Weights of a small spectrogram FSQ autoencoder: batches of 64, 26041 training examples.
Rows from block 6 of the encoder of a small spectrogram FSQ autoencoder, named by matrix and row number. Rows with one number belong to one neuron. Each number is 128 + 32 x the weight over its row's rms, rounded and kept within 0 to 255. All counts start at 0. Numbers have three digits each.
Before each neuron's rows are labels from the 100 clips, of 14976, where the neuron reaches its highest value: "peak in band" is the frequency band that holds the peak. Only what is clearly more common there than usual is listed. The data: short pieces for a synthesised band: melody, chords, bass and drums. In brackets: how many of the 100.
# fc1: MLP up (encoder.blocks.6.mlp.fc1.weight, 240x80), inputs 0-79
# fc2: MLP down (encoder.blocks.6.mlp.fc2.weight, 80x240, transposed), outputs 0-79

peak in band: 4000 to 8000 Hz (71)
fc1.211:112118129094124154116136116159068114110112066140083154117043103135113115119154104173138111160136150153119132152136135146172145117132123113198132090131202117127152051234146124136177143124139108131117152151157129186085063124099157096148130092
fc2.211:170158098115130153129138123123126137112056172147118025147113132106137116145119156126110117091196156127120129106134066149125136150149127092094098114165093131145123154095129111143120255154095130155140122150139124082154189125090125113160149117

peak in band: 0 to 250 Hz (43)
fc1.69:165146145191118144056137124124109094158116125096094094156149085138143093119107114155120092142147130129115145084126152087194185178137097109086174162169115172123054140102165127131134141158145159080097099171171140161102187197110141154092109154
fc2.69:108119160122122081104145130138174114145138116118149100135167176139151106102118156119122092048112129123123129139116174237102117144186124114192066143125135141113064102179139123140117045079159137149160122093077118132099157153129145099173172127

peak in band: 0 to 250 Hz (63)
fc1.88:111113042189112095125142127115154125191070101140166114127173119139172122097174121120080091148144096125119157110118131145080122071202130147116093136104143129108129137214126154168166077104157114124117111190060121137127140150142140120082114172
fc2.88:061102140046138179219142130065143128081164131117116145151136099159112139139093174181172105099077116141125143126115112149124136130135132123109132181161106108125149103124142090112076125147141179140129147129115074147114194070176128184130150085

peak in band: 2000 to 4000 Hz (81)
fc1.172:168127130109119132105194114082146118111035081117119188139114158183136121119118152082114081175118105161141135132128096187102139159104125108112057171013124130136148130147148140123145179156175132144139114112067128111118153139143118114118178137
fc2.172:208139129127116140119096127148138137129079062133087126137130150135082127079181140136100083091067137119130137162115090127177116103127129131133096173116119123124140084184103156144202160147196082097143107186144145118104038110076129115161146135

peak in band: 0 to 250 Hz (30)
fc1.58:156155158198136134091137132139088118212081084119099101126127129131133095094132108140074109167109104122091124120126175169155180128106123128124123115074140154174148074198131043137132122096113150205111106143087144150119174149109092150120133179
fc2.58:173156081148128163119183127160139123197105098123149053137123117141148111112119156156112108179138117129133126097116198135070157114092123115189089154120165134131127191127128125141088075067146157196135148123138130137113086135137128137124081227

peak in band: 0 to 250 Hz (93)
fc1.202:141114090155117081089173152097128166093209121134133098104134121174094120051118132052156094101121128090118129161196119153102152089182160117174133136123149089136101151178090096156136155052093125154126188100142115123107107157130117150105117098
fc2.202:116187176112134116185105127100127129219076147138127162140126132113159120159161091140103170145134135151130138105109179100160095135074118131108158166064104128061150090107116163093118115164216147152181088170163097133114163123115116114162166150

peak in band: 500 to 1000 Hz (33)
fc1.186:073222115130117119156161116056120124097170214126080187148111147152104120132091148076065163166136108138114142140160131138148108187156138128131155143092151128129076157136129145151172199135122123160128112122074110160127114110136117065095122133
fc2.186:077159115118131125206175130089118128102156150122168136125164127150109140130117145109105065076070127137130114194117153162076105140117131126062112162080069143106141082155158145105132153120100147152126140066119159061110081077130125180171173126

peak in band: 500 to 1000 Hz (51)
fc1.207:154178173126101174121122173086127139089076161117188163129096120152042128130104120181189091138087095134137069118128070087161101136102159093157132109147105137144177083109132105092126147123107110072156130085126184110162102143182116118140135105
fc2.207:080094193101134129160151128151157123110130137126179183126124125100064151122143137128133126126152159104152142131131096118105160119128123119140169065073099105173114091085133096137079237103125116073080115140127128157055108044154134147125125156

peak in band: 1000 to 2000 Hz (60)
fc1.12:190150176160126127101113132121147117144127186107103134177192101111200111155103123148178112184152153083066177095094123162163157170130106120096133085112084149122120095149151144143064096143133144082146062139173143143109082173109099114109106139
fc2.12:110084193146116063087093130107185104135118136110121147178096155164127086084165183128085168137134111156152118120142125140163139125126126098245182156111117142133158089129139137107104100110149139145101155191144074168145105138069155132090133109

peak in band: 1000 to 2000 Hz (41)
fc1.13:142104145153149146138078127078144132125143096137104073106190114122089122094136132078121159083142130094144130173112148065119132103193111129132176144157207144161177083179131135146149071082143126079152140133078148104082187104141118196124116146
fc2.13:182177141148126151054131128022130134134097133136105123138135103155154129117141048152125153137078157148130129063141120103052131124114131125112124069109115132154086141105127169137099047079114128100130142118159155078140187169141133130161126159

peak in band: 4000 to 8000 Hz (93)
fc1.64:144168137126113138124173123140129122165184140114150118132184127086197105160123023094160094120173084127110126148122201114061113079146133114109041169136133141141087113122144107134165157141150144155161117085120153136098146137151121176167151090
fc2.64:078173148114124165184172131095148123133155135120104124153201134125153124120109065122171104119126128128115144108121145138117111127184130122100058170115095128100072082174125127139106126110118130221135105058121139110110019134136128167174118137

peak in band: 0 to 250 Hz (72)
fc1.125:113118108117151066203156116027156147080168167147113145086150102172114188098158145141127149153135130148198119126111126137103112121171124164129064098107101119147126142135104100108151188097134100154095128120088075106161088129086115141177151090
fc2.125:190117196107132172140118131101134130117144147132168073106133182135113131095106149155143137142135117111165123078090089172169129179140125123183115074117076128199136120097123086126114073108076148043153128074093124123132087099080126113137161172

peak in band: 500 to 1000 Hz (45)
fc1.223:173098155193151089123143157099132127156084109123140092115164163139101123111171123187055093131113104096130146114108168184135098095177133122094132179091229162110127137144141128131147113072139127186136130089124084082107145131096111099116138062
fc2.223:148137088123131156121106125194141137131132195139073205141120152095108128194116195135120119081135137129135131186137106082113122141093133116188132006219086104133141162112105117107084147131108135109110143100142135153148148116132141122127115128

peak in band: 0 to 250 Hz (33)
fc1.20:128097127161147081161112132126128130114005133144179098139175136127107131165204121098198122143133119038116142161142132158151121135160133125062131125103177143166124107123141107082106128077088138110174123127117119112189123100123123067126139135
fc2.20:194143084104135158159079128134095125114127176118072105132131087173093132140099243146196156170200132121125125142120192094086127095131128119119133157123154130105106130167132097136102193143112205121125133126155115143101141148125128137135072105

peak in band: 1000 to 2000 Hz (47)
fc1.73:032093124092135119139175101163180124108101061137169163100100170119093123072150136102107096045118129134128147165166102139112103103118130128157144104170178117132188132095119156128204153127116107158111183114098104162083133141164162132130130098
fc2.73:189190134189132154116134124083041123128186180132118033130161105160155108154121129110131125204150122122118131091134187113136134148154124120122127116106094130126096137193127117136087037082093153096119138087159126136103125154131132135139119151

peak in band: 2000 to 4000 Hz (70)
fc1.106:096139098067128126134077122117109135143143146144108188110061132196084123120081161042147116153116142137127124127149088096165152110097127124138128081088208111146140138132120145105044154162137131194129136146110112175148143167190135146083139118
fc2.106:099120111141122117147171127124128128125157100142086054154151079106185126056126120152074111103133124141134131187141163118144106151152130127186149194156086126113133119165120148123108078072173108148117133060118121064101193149158138160168106058

peak in band: 0 to 250 Hz (83)
fc1.140:131181156112112101141120123103119117120118131132147092158095151155106137116174122100111046106109130167103142045127130131175123119117146127145078042122163112136135154105136197142017173179160121144081119106114115166157150150114154094172102145
fc2.140:116138132143141115153114131112110125103103126115125135124200164116165118084141093120079157121137151122128133163126097100180133084125118135002090081231135135121166121105138125127130065146155148166134138101110133167097135063149117177152189105

peak in band: 0 to 250 Hz (41); 250 to 500 Hz (26)
fc1.213:074144144044156102198109108135165125064119150138123174151142142135158173144174175143175173125124139158194126104104131156114081184102111147119100103141098128117100160094131139122125116097150123093149129071065102093147066071138140135141148080
fc2.213:213179149139127145115155127165178118162137140121138094191101082166184107141123099098108126121161105132119126136135108113055186079108123114160120144110082139140152140125136136099176163169114125136091092140136159048109157095127134222121122076

peak in band: 2000 to 4000 Hz (73)
fc1.132:095098132068136160174154128178133130166148115133165115090099145159182129153103113095206045061157145080133137127109154152092155143100122133127169061203138123132138068170133104111132110165160151127140115071144125155098132134156112109168138167
fc2.132:147123092171107125162153131198096106152180108114162132132125150081179099141126107128129056071158141131136118160117180142088114148141127108070115009186103129146124105153151122096089109121162172085135119137131146108157169159107158131140109188

peak in band: 0 to 250 Hz (82)
fc1.123:144181209080125126117120152144111121108162141082122082169126094135072099123055110190147122166139131079176133115100183118187118151163127095104187096071120153144109135118163135102133109169118189111144108158155109130105186147112079133105155114
fc2.123:158145083169128078114151128167134128123081167133128125135142133185196118091074112138128114166120117118134123152122184138148129061097125125172066186123168120089110112183118158107111072177143119189106123112162138124154198110161134138130124042

peak in band: 4000 to 8000 Hz (74)
fc1.4:180103140136135119116119116083071123138120121125086142122134136171097119092094100106166193185123072142130123172131131145177156048183130139157168121147122132132117084164126150121193126114065155064138130082130136116094190147124138110192162074
fc2.4:070109134122123089137105128203138131104067132131119149134161150092163133101145203112127069092115157110132120151133148121131081195084130122145076126147189122125144119098125141129123114227136142205146148123084110176130103109137135135054125170